config.toml
model = "multi-label image tagger"
crop_scale_min = 0.8
rotation_deg = 5
parallel_block = false
pooling = "class_token"
num_labels = 18
lr_schedule = "cosine"
warmup_steps = 1090
adamw_weight_decay_other_params = 0
Rows from block 5 of a small multi-label image tagger, named by matrix and row number. Rows with one number within an expert belong to one neuron, the router's apart. Each number is 500 + 50 x the weight over its row's rms, rounded and kept within 0 to 999. All counts start at 0. Numbers have three digits each. After the name is the row's rms in percent of the matrix's.
After each expert's rows are labels from the 100 images, of 14976, where the router gives the expert most weight on average: "responds to" is what is common among them; "peak on" is the class under the peak. Only what is clearly more common there than usual is listed. The data: rendered roads seen from a driver's seat, with toy cars, trees and houses.
# router: router (model.blocks.5.mlp.router.weight, 16x256, trained with AdamW), inputs 128-255
# up: expert up (model.blocks.5.mlp.up, 16x512x256), inputs 128-255
# down: expert down (model.blocks.5.mlp.down, 16x256x512, transposed), outputs 128-255

# expert 6
router.6 117:424492538503492542514434474405535626519575529477512533468488453534490408492539532488425546498434519424527565506482525467489493500564476448481485438553516538503458517430499564563485417411503474495582501488570458519432550424574509508485595415516420567591482427497399450598529505499424570439462449530544478508500456446556507455532489492456455492398532580504464532433481525602454471453512
up.3 096:541399513532407451463586466490452472435529498364417462423502539435539549535489458496439577483552535443370519507510388474489478421471524526439431413506547467557457449570602525478540519473510538439478368450534532580560510523429399441474510470527555554520510511558520531454495449561487554490475562524474505492446496519434445490602515482555474434531481429492438473455456514450562466530451
down.3 099:557569488465585572537512546559461466484450483527560463550405543436557537479529498506494405525410565504510517408549549524486612479484507545499583433547519439522441462475464574427537604545524527424546493539572473499499613469494543500446432419565432453437389521383506490579495425401452505588465369519436554435592501448512503492520462538549444487444512488567484546555521532537519507419510
up.4 098:509498493576544437454443493519519423424523501577506439485436541480558546502581529493541513544483504544471462553541453532530458517559466543532508569453605495541422469504575553489475421455556486534525484387521534462457498533477419512467513440568459428517538514477419509454507545483520486544583537584447437597466493345534450545495498397498552474518498538488513520501450545504539563596451
down.4 098:491434460441487455574580508522442535601483460571577488464477510530457541513476460506562397556544555440494549523554448561515551501534418466523482484523478504439556455501490566500403567533484568439509516483518448551556475463454548470502537386570456487507469479496477460560591477447483431539474607544480441558468447532443447537467536425517532533555515490495475416521531490473512464561487
up.5 092:471521456422444555612527458457547441531525511436373507478469489543684479540442462538523472513484539417530473457512599520511489544522534450570520456546602531524477422553421543477496410484529517490433491545455507437481493485464546481533558525485481642514478512484509475492522485501591469484570488472501540482459493476444499483521490476590429497539534474495513503512501570497487488410580
down.5 088:522485481505552516549398454545539449466604551463499562491422444497535492457510533594514517541563556483452501489560523487531481493581504447447491556517450570555483571377399520418522493537486481414528510534534439599560476460482612386489468520522515478499507567460441418522428437471480536530450558534527557464494496467462528616491518496537475546411426525491546500464592502545452467494454
responds to: tree; pine
peak on: tree

# expert 1
router.1 090:470475558452490497539533497471536495530474512537438494537509511501574552436466583509458540374487474498496523534578516494520517509509504500522497575541539473488526471484518416593443502607468498573519499572527514395568454515469454509516478587521477488488568528509605496474545598460583509495513449455517525503501517444403516567462519411538533415598584481379453457510473481506558508532539
up.5 109:626500479442556406499412461493512421497506446413575504520600521443470415547545523514456519557513520488565506443453540436470452427479586546500460443510539592506519475534498559536551481438512611524467492437547533471457520554532578565476514558504462501541529511525425535522515449422428457492498417443475529529466454523406480581396575451528557493416533488481541569542496490516528565507463
down.5 104:534513578482585566452435390523421498470514514585486567564530486477550424503474419450552470452447404582543491555475612515552466468484502612455495480451528516462516489519493595492552532530516461379474457414566511483525521473434482462509572478542538406495481482407519475487503597462409474499480569496535471554521480556519553573528504569429481550527510366516514513567501488558409457563536
up.6 104:465459490457546490427440596438594416428539524516543461456494401467455583622499430513531604492439424581532489575504486532535444573557497522541472500486444542532581496464550533600436463415512438537434501518397489525493581568464475512600382475498538448509513454499483468494583466493467520550458466528462599493382544557515458419548521485398519577498427490491544504421505465505475518500476
down.6 107:410510444529522414509493555520464486585498520457486499480443550529470377570567460444465508471507502487426463592527440535496515538530524428448468457454433533480521488521474518479395463479403468403545541544506557529584460502466484546533524555495494482583428437508475516539493521482447538533529471523493490502523467515592486442444527394424537583550521485488543459430647538458409580468460
up.7 099:558504519606486504514515481516415573513416504481476443520493462494435513609545447530515614564635531533485517541491422531553475533538528478456572483514503510494502469522496477447532455429545541550499459557437469398511579418513542468431526544564489554409500487544465516446543549485482450453492473546488438513406453602471395562490529552519442424513529528514441512515541531605551506526570
down.7 098:436497556441621485488480476475502454461431599530420495446490460396461478518511483523465486462573539435429521497487473500483525520468480621553461495534493566399508497595602591476445493430483450509458488562526545488471471538527500429363606492456544579561570534541470612446514496400504566535469512550522487523471535453473532530431479441553458501373494534429501471506489505558422506514510
responds to: snowy verge
peak on: verge

# expert 12
router.12 095:451578529432492543434504592447401550524490539493534512502481526469542422449557401543534492485442481531544567535571538501473581449550430499492404478474550423534561436519537434447600471484470487498522583472565496480529482471578490505566501525472429465481492427449446455599528529493517529448596499524500500452475478447471484515551462438432520486390511501525493509583610522525590395517443
up.3 100:519489517570500563550475581496421464520384576508495585609498418449543474575502474528622482488535461481478482453491522514531482606483387476480463471491508444580462526553516478541550442482497447595404519520578531508495512467504467477565552488569447465485497540536488498469546462540550467485517571449511528418547532477515540426560452428527514486371530455465457429474557529499450599581482
down.3 100:499537426585482572484573468482461467422650405457431517429430510569531458540425565529532592459528426530547391474529462544507608513569561522544531432499478525531501441511583590534483567503523452436491396547563445521505540417500500511514445438516550467514523528462529432470479520465480585532479595581445500394399473529542388498474477481498508502468525613524440573528463408442541515409382
up.4 091:574538569469502547384537491653537476507596560493418533543419433445507422478502504553508558476576570472477471436537493523541522490512370457517526554489493506421542468527432422407471561452451560527485530494489459459504482529500531488525520479524443541542512565458487498536499537476597523577531513420418536478494529498412549482572430395474573496490533555475514459553501556431495440520489
down.4 091:415583413516462423512502456442484437531489393478583495536532493482540524494524460460522443518452467445428473556511518420527501485549584588440458472615526530414523561484439464548559513393604538482459503453510447550498631391455403497532443502471485511539473553545547507509498550457517505580500575594452458519507492511498456550506457471567522454457483449440450530527436463461391501533585
up.5 096:569600614522496533526582453524549469572467518499469459457460495450454544400518391523564553574507507453421484504482538511527439477460439570505454490545436449528481552500473516527471527483487405472555533489551539500510487463579522523567479539549540548527505417542541512473502525528597467606425496475493454490453544422442460517423475534506469553461473462509537508550567523474431548451439
down.5 103:489561533537490512566522542540520450497478586474512467528500490483476535507504537474603581411536467567507504408531501582452395591506415501464489483385488489504536542450522448512565562479571533485468540565534538477444456422486467517476530500383340523506576537465450434557499563472485523488467534504465549466491517496554477459473519456457538391504380525510578437505480466592456438567485
responds to: car
peak on: car

# expert 13
router.13 120:587468459542509520480458503474495450467473561473565558558459532567450536472503379473530432486497459471628491375516620535453524466506539534497522402561524522460480583508433449488432512495490513445481502487547546465423484497499538466469471457532455460550490479550447492458536415398489471601583578415574508528546476563408533525417585432513479530504550422465560550515583404477533562483476
up.3 110:496497521545476493424495494538531517548556428483442501422609436525444420458597581473457478512493439541464536560451474453534537488384408454578489542414449504548522505490474423476505527477526587550582493480459524489580512592488458460481529437492487561538480462443511496442518501480452492497427549536451454540478513476584495471539553622486557449560516531396396459426456558563448505463475
down.3 110:360581455483517369476453522447388542469515448543502484449566476545465522585498533497436549483400491540505416476548543546455556594553546391631571473543548510494426507499533498576534575389477480543571461491549608534440477482516475520465501526451439557515503525526532515558485556510523563432528535500449406466513574502495539491531517615440424551524527473474554417487477498499536467467455
up.4 091:509503531459442519507528514468515482481515555520519483551412432450491533507422474440482553517443545508495475479466417514377442444480496419543396461477523499592507486548584389515516520484449458405498426491579465547584518449506423537515606498509603509529457436467520563524541545552500604518470458475489536483422460487479485445549468432430500517530494482559454488526483527519533413570484
down.4 098:480567480501534525476518518484479479537526534528427516477470466446456564532538473517496545539559471441548519406544593519509421559516557511445547506512472559511458520522542484547573543504460430620550590386510490548605462469469500571569495400398480490517539544470577428452516505444485445516585460420497507520562499546505559506609530585450566508588486469556502547483449428554566476497447
up.5 110:503593471471417443489464483524450466457583491466401516470568467513476425540509534466584513547541493499483598513492543474527450395515533488481482391483519512556539544561502407490535454502464597541499546427551468532540416543443490536492543469502473564522534452540508523570473530509484451367438387531478427481449603547495457501555498460452529479543475555470413519450488649483439494452469
down.5 106:439603505486494554484466452519421581531491504482365477553533496403444514559518555448462494489510521556493529482549536424469473531475530451590579480512514467528429500544453472559548503508558537466560469529525616576495470499560460507499427512454526460520515524463571482517533533506490537394469520504492435513562573487486508540584427585413471504597580496504472463529453503406518443354539
responds to: bends left; vehicles: zero
peak on: verge

# expert 3
router.3 101:492505497572478462490615446411474472468467477508462436462476515557507477521476536518434554524516501427523491489421451533455410541509387540604450471543488591581598355548530543485533491557617460470463439498593559468486515462472529526467495580395494453487488516541538520483552491543524547432535535526509566408557540425498514473458498548520456425458486415440526480544480532512453537532470
up.5 098:474442471552447502512556509597501461574478517440520467445478588481547532520514550544462478503508469488462513496450511564454493428527576495459553508424532486616491499457524406560524505526494560591490496582462545492517469436487528575546494496513553597514438531489442514443422467436556518576566449465429533512394527605431501500494438503560516481597485596450509551489414367550537478457536
down.5 092:454519518475483447457515485521620523471478488468452468504546538522559482469495568563409274442510557470509481562507513506507647529577535596373462541487526549504567438499515490483467556478501534544485463471605543448483440526468508507457454509536486558429445408555534471464588443487465486400445412428455466501506472511457549469503533474432518541432487510478549494573546503507576582567521
up.6 114:508430551507416518551473511528401507545529498457452497378511469499525590523492453517514592538513441549434551519472508506502512494439476491411535572508485577580463485420476512545544423488502590470463491485480477472559479513525539516533549508496500469456533554511442534535519479504524467470493463492414496571422566581483489591461482570558508516442470520498580529520572415579516544488527
down.6 121:456484472567499523548449581536500433546576503548513500462547447425439457513526458549499815516509434547474451445653484542532637524430414513561464491463483484545500518483607459465520510481487503506454543473515471449455376548545492510464497463518566466523496469493574498485440487506519496543522524528448485514518481482541462576571570526484444489609411462474483475511452422545463505448495
up.7 095:526509462533541532480546486475516598650341550553600355477507459560442492465434420523515502554453534470541436469527504559487377504496531547483559479416468540499508512589397437458503538437527553557571520501494545477433400413509482547434550457459445572588480559503576503489525348535499479475536424542587567537506579482450580414436492416465513500542533508437573551509486478499524554501498
down.7 104:525587539481523521423461573471329491456577528499464520498455540520453546468475497495402681534525478533481537585451458498515539519495560475649498607506497482526432558487521461464465527424544466466547480537524414430596500463521501519450484529531449441559476457577518493469598525505443580599504494498399540416460476456503501327503572571517488509519462456545476449521480518457472426548499
responds to: dusk
peak on: sky

# expert 11
router.11 100:588349467458544561472456463472572433537532496507524490555485439521426599498527456414524474523471520460471443486593511567613461566468478482491477464475499498584444520524454441494498493510490486525492518430392486454524418427528431455496514431500595453484488494438499462448474567485561589472571523547503561542409451558460522431423503475447422562458487456541528533474506467511564540533523
up.3 103:483467470460431464475447508477442513541458533588487527510550468553436417514440414571536536503507495513430522449494594459496354418507590461559556453360434511456524536537494517497599509499537547596410517526496487449561488538496483534487496539503452599560517479561490509541568505528521492472570425504426444577549493509511525426445553515532470574440485471513616444523490552545556408507455
down.3 102:526472613526537558516531462481494513554509426418506464433476513503481497456406545478519433485493544523385488506478466425518540430594552508543540457448505469470398457548484438485509494500558510445509640457560490504478431497518503442457533519544467478526462515419426447647437452565506469533523591516541568468500528481464417473470596506505560477455490484425581550468569536474529601487460
up.4 095:524479592463508551575428488573583471575552538455507488474426481533506405491517560521450631516528510453559497493482453522536560475480516579562489580436513519540475427465568390512625540475500454479502453557493506430473501494422469451549362451559560463486467437407419476548597492452587438497477548516422512454629561459395535528458461440382450521446517502546479530514619478502458499517463
down.4 090:601507538470515528494434513566477439476586531522563472560530562532516461447507441497457501538482472531524575505494466530366587496511534433486521443489497490454494486457448459561512470575440479546586539388549554454519487495539480451541507578464418479569432474445517545447521513520493460534559603402557476527420492499543445545436545497449522530513525466460526434517521479447518482455456
up.5 104:540493506557447489495510500481437404580492559491541483553548530509455513532468393566485442475570382489551503419418471386590553470536558442492518488482516488457503514486545532556477312510504387495521479495531452539470488578500454548535542510455540481501494544546432589493454621468412376501557534454477426581548469503549504525474358566546437517556462575468545515422481467438429386557486
down.5 099:473472584540481474548478430423440437488522531555447573405501484452466508489462441534473521439453508477521532445568487527494463537466471490600410436485461537544490505525512609435546422426525541498484506501506518447484453458525459453465499475593444475493508534545547564524523522504544526500454467535475590516427422445377480568467485320479428519461447489449545518494559519504566500469515
responds to: snowy verge
peak on: verge

# expert 8
router.8 089:511505491506576486454536441571493458499502463632521426471532448476444540505450541499575451565488541570449438617396447548451449479454478498509629510370520564448504598458541485580596535543556565522477461494565458546505491586478514545533523574478511507521498545445476495543532433513504426436453446476403466505504490458594457458442439475522568531488480567666559515554511508515490496464512
up.3 095:503497485551526482539538537565522603461448523556539487478559513394477588502474417547554531495489487553465426579438456425427488440481470534451664523483568544480469467524492523520504583555504469561492498497513476466502616553540486488518537585431473537380533559498466508520555479531443548494476459551519439509493485484523381555459512466473457450510453397555451501556531434566438530477589
down.3 097:532454455512424487552448501486311446515538487490480565507462512526409466527469570477515403504455542538523545564560500565526540489531556475479482523511570533483507550456417492455473524461468457454398469433528480562435497471498528553515514525508395453440448563501567399513620490534534493495514541511439601512477573486434523452458548469519473540497607487440526445492509417511510546476511
up.4 092:414420512481478475493441446431585539508469529523507382478502507603521555438356405509513535501533480552480527568456531478472590451562494482554526455547527483524441582467508497466579505588580545561474446390462534551441470455524513453480502572535542466473546507434542557475479426491572503488452527475439393438456533460536498414412495494520460493464489476511556543510480542459437642505474
down.4 094:426523499481506418546421518538520430457486480534509501481489570543489443453546600538495524560401528472367540460513493500452566487477501558601463423538533602482510457504517534638505575535533453520497480510559513552455561482547409493490502457460477458589508521500442453480507505520533488493548475494463534590448455409353512488393488524493397473493554504495528430455503469602495534469530
up.5 095:512452419603530526609497470620521513587438512543451476581518492533427495447570544577536493453612565427438489589521469496453543497471501449400567526506503503499500525553477458483472503489480516543533457563479515418485556613532571468438497509503474540570517533489386603570490473559437501510491554465495517505537397553415512479438525544484488510486589564580514508483510451472464567502538
down.5 097:524451519331509524501467530470364470453565564459472581487425440419456589521507478435501499455513365534487518418487646542489427521492515573516526549520567451506530663418397513392481418499595484532467466531510536543474483453511470497563496502532420454492496461511596460448451521438494545504592503440562457502509505472527513439457511539542454537469526492465524522464519413411514552457495
responds to: crossing stripes; bends left
peak on: road

# expert 5
router.5 097:509532487455457444536561534517526512452468550532486490476465550459557534607488493553493477518573503595483426518442473475503489460545535567473517520407411422453495452534471577437500566543510503577461513452437503492474521579469507409522509492587509430389494471420524513544430482475505489601498544515519503526559533471597453456566535599477537491564422376528454443474477484455536478475591
up.3 093:465624520564456488489570446422459498440444527509519407411520504628423342503501523537444482487477527557465500480516459526529523446495589440488504526456476557472536393498421549415520484486493400533525484505538531492628418452580469489471502464483498521556439470526477561455454543488549543587425511527504479403606424590541388601485451430567446552430514501634423479543504483525502494567451
down.3 096:520504544451490493565560503531504535478501480580455497457444487511508391571467570526527511500514427497455492515493522400606413514529528480472476517467547519520450513552544485554482458457451567513523608477487482486563524554475490550566571578519495492532488452448526550474495505456474547423523425570500572511488597404412483477472442534463516487539472485510506532567548463500537494423521
up.4 106:483508525530497526509564442521343535516507536548485461465529475539510499525427516495522437537511505450541484470503524569522438458466504497537558439493438437507470458464521458487462470403467528471497526552532441522495453643454466506453444427502618502557382572515572486425453500432518558466498531492652425520466498526451429565465416511439501536579405574503413550529489513419466541474492
down.4 100:603468556521517515592505551536531590467579463496486539529494529461425531417411481554532476537519391470464426455469463542575469486521450446510542453507577516611447490539474500438513485460560532612567594488470436466399478508486490459551489506599504464511477492461515498503530487422568502578476515597536400476430537382536465535446508451454501604445484547537464564550506437480535573514498
up.5 110:531508416492526516460439536538501527470560513376552463395536449521533512537401536410533435489479534477411494471402452482514486482519557478464455431486523438495546522450433479478496502556514502531525490557477478456410552418563471503440484427580614477475508439466526579448575519532494604518443510552520423463452456497514480512499522503475507563373503564559576485448515519423542476555559
down.5 108:513622472546511482464448451520419480519501501503493448490499496499522538570547489488450513464509500511538446492475498472461432565475531469454566509539285434513503504562454444470418484485448478468509589495537473509424461425561628480448482497535492519523524533477459458432515539511444585478582545457545449472417530570526453495517514502518486519562438385475509516474524502471469459496414
responds to: bends right
peak on: verge

# expert 7
router.7 094:426509452508504482483534488514467565488483593507498504519486390446463490470523477427452437527490511465462466544482472512475458491501429525482516461476568408628600518513566592426478514503525537485494501528498535569592603427466560530473468539469449519473566530489457418425517481521410508496475507570542514404489478427494430597556516508520460515494543470441472508500581496372500459546501
up.5 114:466590583496377531478533542554556498551512526481392441503480525474449570451509499488482514515554442511434547465559506504473469498500518568563483498444502599467431492424533432539599544491512541557455537555516515506454454555475474471573522552538493552500563475461509462496539597523501458507461449496451473577579517465406456462408420472518480465556491492550536457494468499535554592447450
down.5 104:554525521493485444498458526480504539479428480538462482592467492461551487413402461498545742550451440583501418454458555425484517458518514531552533519560535590468558578501541483447507467421515521506486529521382492571372568442529504474500554519429491503521421501495498536556514516494474448518498480531551511525593497438494493429492450521379457452545481553607565463498431445607496518531447
up.6 106:595519443578528463494444494507497416529514557450514459597466506556427449524464461562500538533428471496541474461414552433531530525391539471510468498469502514494441460542441621429431516595520498517464540544507448419509411477645498502464581563542585561504454533480477513456538523508500423477470545537526400522520540528397453470503421496529604505505519541510569496483430522582510450494484
down.6 093:499634463584560431532457499485530524587443534515537535529488535441539471563405422485481711484498519404495438455463439523520500452481494488377517526466522523543452488481545457459506578466515461433454476473493520469504462497531522515513483479491529534527529447517457567519495525442488422454495530514511502495478513603485435498460509503527460445463430531461543489477530396517445493477440
up.7 100:560520524511432458464570539451475557465512434507484485561447386547495530439471429531460489456457422501480516428508464543564452508504429491586493543505484448481533570485567479452363507520444563491481536519544546464401505500488555499439485521519528453549482477518485490539511495509452513498479463578529622521521581438499547559527545430490504439482555441477503511441489615461544605551533
down.7 102:427514529588460544372487473468368453464526565531539536407554485481460557427506534562628445489539459539448576504590478527491516490497426522524480460474556566467407537541510512516561465577495481466489492496520430577451405502497543425514517491508580427511527468531610575471570583512497509437576553516494454515399493478397582580454544480515512458541463425442493480525511474475447533455525
responds to: line: no line; vehicles: zero
peak on: road

# expert 10
router.10 093:512515522530481496480521461524422544443509474524388415560531493501553527459469484543538502557579529426441503421489476476509558533489485449565591548501533554578420526486516473490563431454445517515420519551490543571597562445495624579553584610516466539485480486548429531468567520448473541490442543533468484502482597411499481438513440501552448460526498502478498493496467532544465565530531
up.3 103:437522488469476462562502379488512518527524506507431591489414494471508545555536559596485549456521531500554524505547572527461437511583478466489443498440643569577489453479442457429574548522605403518504599501501552465474488511448503521494478445461492464457525462470521511536442520596466446482510491449510520579481536484489492480504613559513467501510432431524503450582549411510504541546422
down.3 103:452321485519482549472496495545457489542436438496521466355516531459500457599540575508555530528507481485470506484539351477484567514449492465555544489559534479459504435454471526552536531543547487518521539514565520484519471563419492544480502542595431532471472484543486428474471481495432409476602466588478532463464545592497538499539441582477440355466476495469443478539467569429571511425431
up.4 094:495532450463480601467552494533525528489512477368469533484521600461504481482553461551519487520474562574456517478484491511513554520461464504597521516509448482469460478406530546480491503492477520507390554409460481513534610572530560485520529495520496502469423570412363543447581451504439535501598533578430562497498592472428522536520453547462559454548480434456440465517483580489451576503619
down.4 092:557530494397529594466448475543451524583491527515508556529396506405468520556477489554545486472554475489491509570490496557460490423490544449527548538476478540373543490514521460495552625453544523479434560451558503402541528473545502449533465534453487503490467509510560526570494601459491444600560452474523545509451478544437610433484482647431442513514527559513501447548476471484467545443450
up.5 094:529484501419554540564520435512569487501481548567471530410529455543493494524394576502414562526563480487413486613444445491511522494405526488533560462479504565457438588485496516505414524615555546533507574472435536480453536522602456452481476450500551502547508391521557544576471547608467446446427506433458501513535380482579396598470455573502449457542520515552495420420550419485472509570508
down.5 088:554449432626466572578477450501516519515517440493470510402388502606591456470457522530490600469538453494454531471484460532544650558441434470487434510522568521533452516493508538476452528441443502518513479478520504533518529507521421411544550510495506524532516472515403513546484481509561453477497522501472568484559425527565538526531528441519498465411514482501476511567619454546545446457492
responds to: crossing stripes; line: no line
peak on: road

# expert 9
router.9 105:365537609527586546472535476513596530531500517467521455509498501479478494570528603474599444626556577493471488568477461480417550522544474511488516499560569590520451494402444487520527465486559504411474506500546558546512496485452473577454499534371484555419522526470479491397439528586432509532533459469470469529571396521477532488472475509591470553533431491563518438527451492564454468473525
up.5 097:504426489465547455489453509499457484449447495418442554467525463483615561489520490529539516451511577544438481586451372419563544496493498529462478523487549486434520429580516543386403520526495439384534641488480482512526515477477470569545365496514448510486512450554460486585533543512498517549482538566493542503547427471445500544490559518434440539495414478549514476483436506499497484490472
down.5 099:573412503462474494608534428525474447528560492524538532477460426515465416446451555531497507495469581449531432440532451558521527491511498543408487456514565463494427546472497496463544502477571522453536570480446591479484530497588512506553496475469555424487468499530485456540451504479563503382498454494562538480434527446528453469595507478460554512437535457443485531615485501457485574470470
up.6 099:457454518454520501492510508510516567418554484543479454484559501397495466467473508527566508514547553580592415488557473503454516389427503485622493482554461480414430514501627507473554536496447476516475542492519580433506494485537395481490455457459466436554539569460506508526550433475391457535533412490527553566522454531474515553497456492444515541437446431543491572544509510450423449451467
down.6 103:536516432554487500540488499496561604505576570453487532471539542435526542512507550387496606559444466466350502588495421410490614529435448524490531490464465389555440488539513482494400532586525425450544439552565437483552433512455495519520545441548532572490547459423547503498489521455515477550569541482551460512501525416606482533473538543537435498544618478549533442456487476528419437466535
up.7 099:511486580491487571514457545498407548533595501436396450492570571457535516571471479539467522575508566594591441445519480563410455514457563516532498453564458453509431527464578576443540415537534548484510470506498530387543502377471432508448428480428411478555521484514472514448533512485433517502483459491503580593442483439473461544501505500528497529452510494503547494469401545460507469504461
down.7 102:515554487505623464551546530572490523468583559492497556435499538460555517459562558525526511475543430531535516538564448479599579512462487510517482610510502373480517464480526481472421559624433443479433496509540498508477422462532605567495549469555435578570508510465497516451502529527556476532429499457530452507626493393538510555555527537502389490435595444448507438534555417543413522500422
responds to: double yellow line
peak on: road; marking

# expert 15
router.15 113:479550582529519460488566513595468476576462470482480586490479568515565432527411508555422509443491500563470579381457456485557585452461487488454515546517471462433513433426533456502447494530474478391532499576498524565541572533433480591568450503397556586506506410494546581559571495496538466460472486488458512424500591535492559525568487542476554442566462481435496436540456570543529466489422
up.3 106:494480404534522558516493472458536466511574463528498511485471372489497569503421531405411508428522488598476468561507555416549500535521581393562461475523503567590517500456437539531501577560502519476441515561586446570449542543458406494510497507503502487479586494456442510501476494571612599560490542501411522523458567510451569452504523516483423563582532594526523501496465449463496525450523
down.3 107:514495544512520469478481441472436443470602479497564525456507540516432497511536494448491523429613358450527469445451552551387563495453468546452462568504567520513503533452544549469539572379488498456507510427564550585456584444424467415487551403527503517472518428423441512599473423485462428467552490451458496509587484531579435492430530469559479516480473537527553399433519569501510461490484
up.4 095:543558491422561461518599478484519474534537437561438474547527497538492515532516552519510539497447586454577554549503437566490511467513412548550563523534538509499489570533557499523497571464511483547469575486537504526579577509575477487462470566459559490516537513433526571412493548569543382460497533469504516456418489446431590640434519482407541523543534489531552620539464434515605433565347
down.4 101:570511495553496506461438506460508407526489554500465537390478461540512562547517468407469495536497423637498401542496468441449538490485570385474461425487472560453433540521625522524474488543530468503584526516396513409484459535488449509459467492494491481613500552467440533504524524503473434488446445516494536576480519543416414551457531546458497547581469518542575425509496470505502507484440
up.5 098:503496459501440578485656500440504564500481551474474433485494476478438471466493548360443489561477491504506457511513535398490541382543531490482361506488589527493495436497481481496465486477508498510447524462535535577467568550508487512457450516511502536481545517460464443535529476472559600634495547417430556473551534573466501456548451555470585473497515522548428530522519411409581476503508
down.5 097:482548571452477532415445503449464468536619596402407508486546525506531358440455586509513424511534506489519474498438524560557545565512508568454464591517547477485502505502381494533515536466512485562499454447525588500490449573536448479455449364531451513411540487541558523511480492493526523559512459459481473462539534464465478479425491463534449479553472586615589456508505494426488502517439
responds to: bends right
peak on: verge

# expert 0
router.0 098:479586431464514472530470425551474547456557462504514473485522503461435483439531526574479509510484476455452562484426417524516466492559442530489510527443426534454439566530545554474505554387511452547525546524444498483391495441573532432455538438540457503581510546533531391548468495513460462391444428548451404513533577492622433537590523590541532481458516602551427558495437498465415526490519
up.3 094:485536486531383565491469518465558583432533533407527406521535467511512470515554491575490483463516582422567461476515547542496512506612521500490447440536506502574473496473469492445513582426448504514452554463442665502506495506600456427500550502437552429455523449436395425438511441513545442499521530559516492556534528524536487583476532524574529522429438404603504547528481528537499520576416
down.3 098:516515525497524464545452554466442536490620516501482489528474507533415416508471390457526501564492518489566530403512550453521457483467479509540523493439469468530480502532502420427415534552533553467545538423517562596494559430513529426470572548560483520453548485522524494478528523486483506546531460560429485496490529592492502399508455513430462526498600476496519537544465481521596567558522
up.4 103:451537479408427572526456404492486453580479488488459497542431532397461528504505387445460449472506484579442467570483606516511429501546518485486596459432508493413455542457559436473535446588543529510471499506542534508417519572453491480612601534467590464480490551540522415513537474507505496526491534326559440545473463442551502524467537516535435516468559517551425499443601550472472466528545
down.4 102:566505468536569472476518488492507437524494556519453523508414528491456582522446539637461508494528480474420447564493477546586454550587402572522615478427609513557513510538421488493464544455455484459451518538463445538533460508420481547478480644474470504534470471433526501510516445518472509464485574490528578505585461534482516476540502462545544546436459589501468480461522499524534401402492
up.5 096:501465498525566547534585461473585521571439592432496558466566521522437465525546382546453566602508394564475544481541442549435590494484531458539473468406454436495454435594425477447523540538587595400517468526472555490456498584494650532477459505449438530478491503565522370476526476448472391497507421437534472565531545513427556546524551474431418511589428518515490537432464506416444551498505
down.5 098:512512461560482416461409546435489552547484514573514519605465580379469473534468462467507452497517608540503418494504502477515463457562548490500453524512516552505515456433481438443479578512441305546488534497543511492589500489510440532520543575539466476489506508462545554524387465506553544496513528489562637540486398476582489497516554515551448451527465430513505516563602495518507557425489
responds to: truck; vehicles: two; house
peak on: house; truck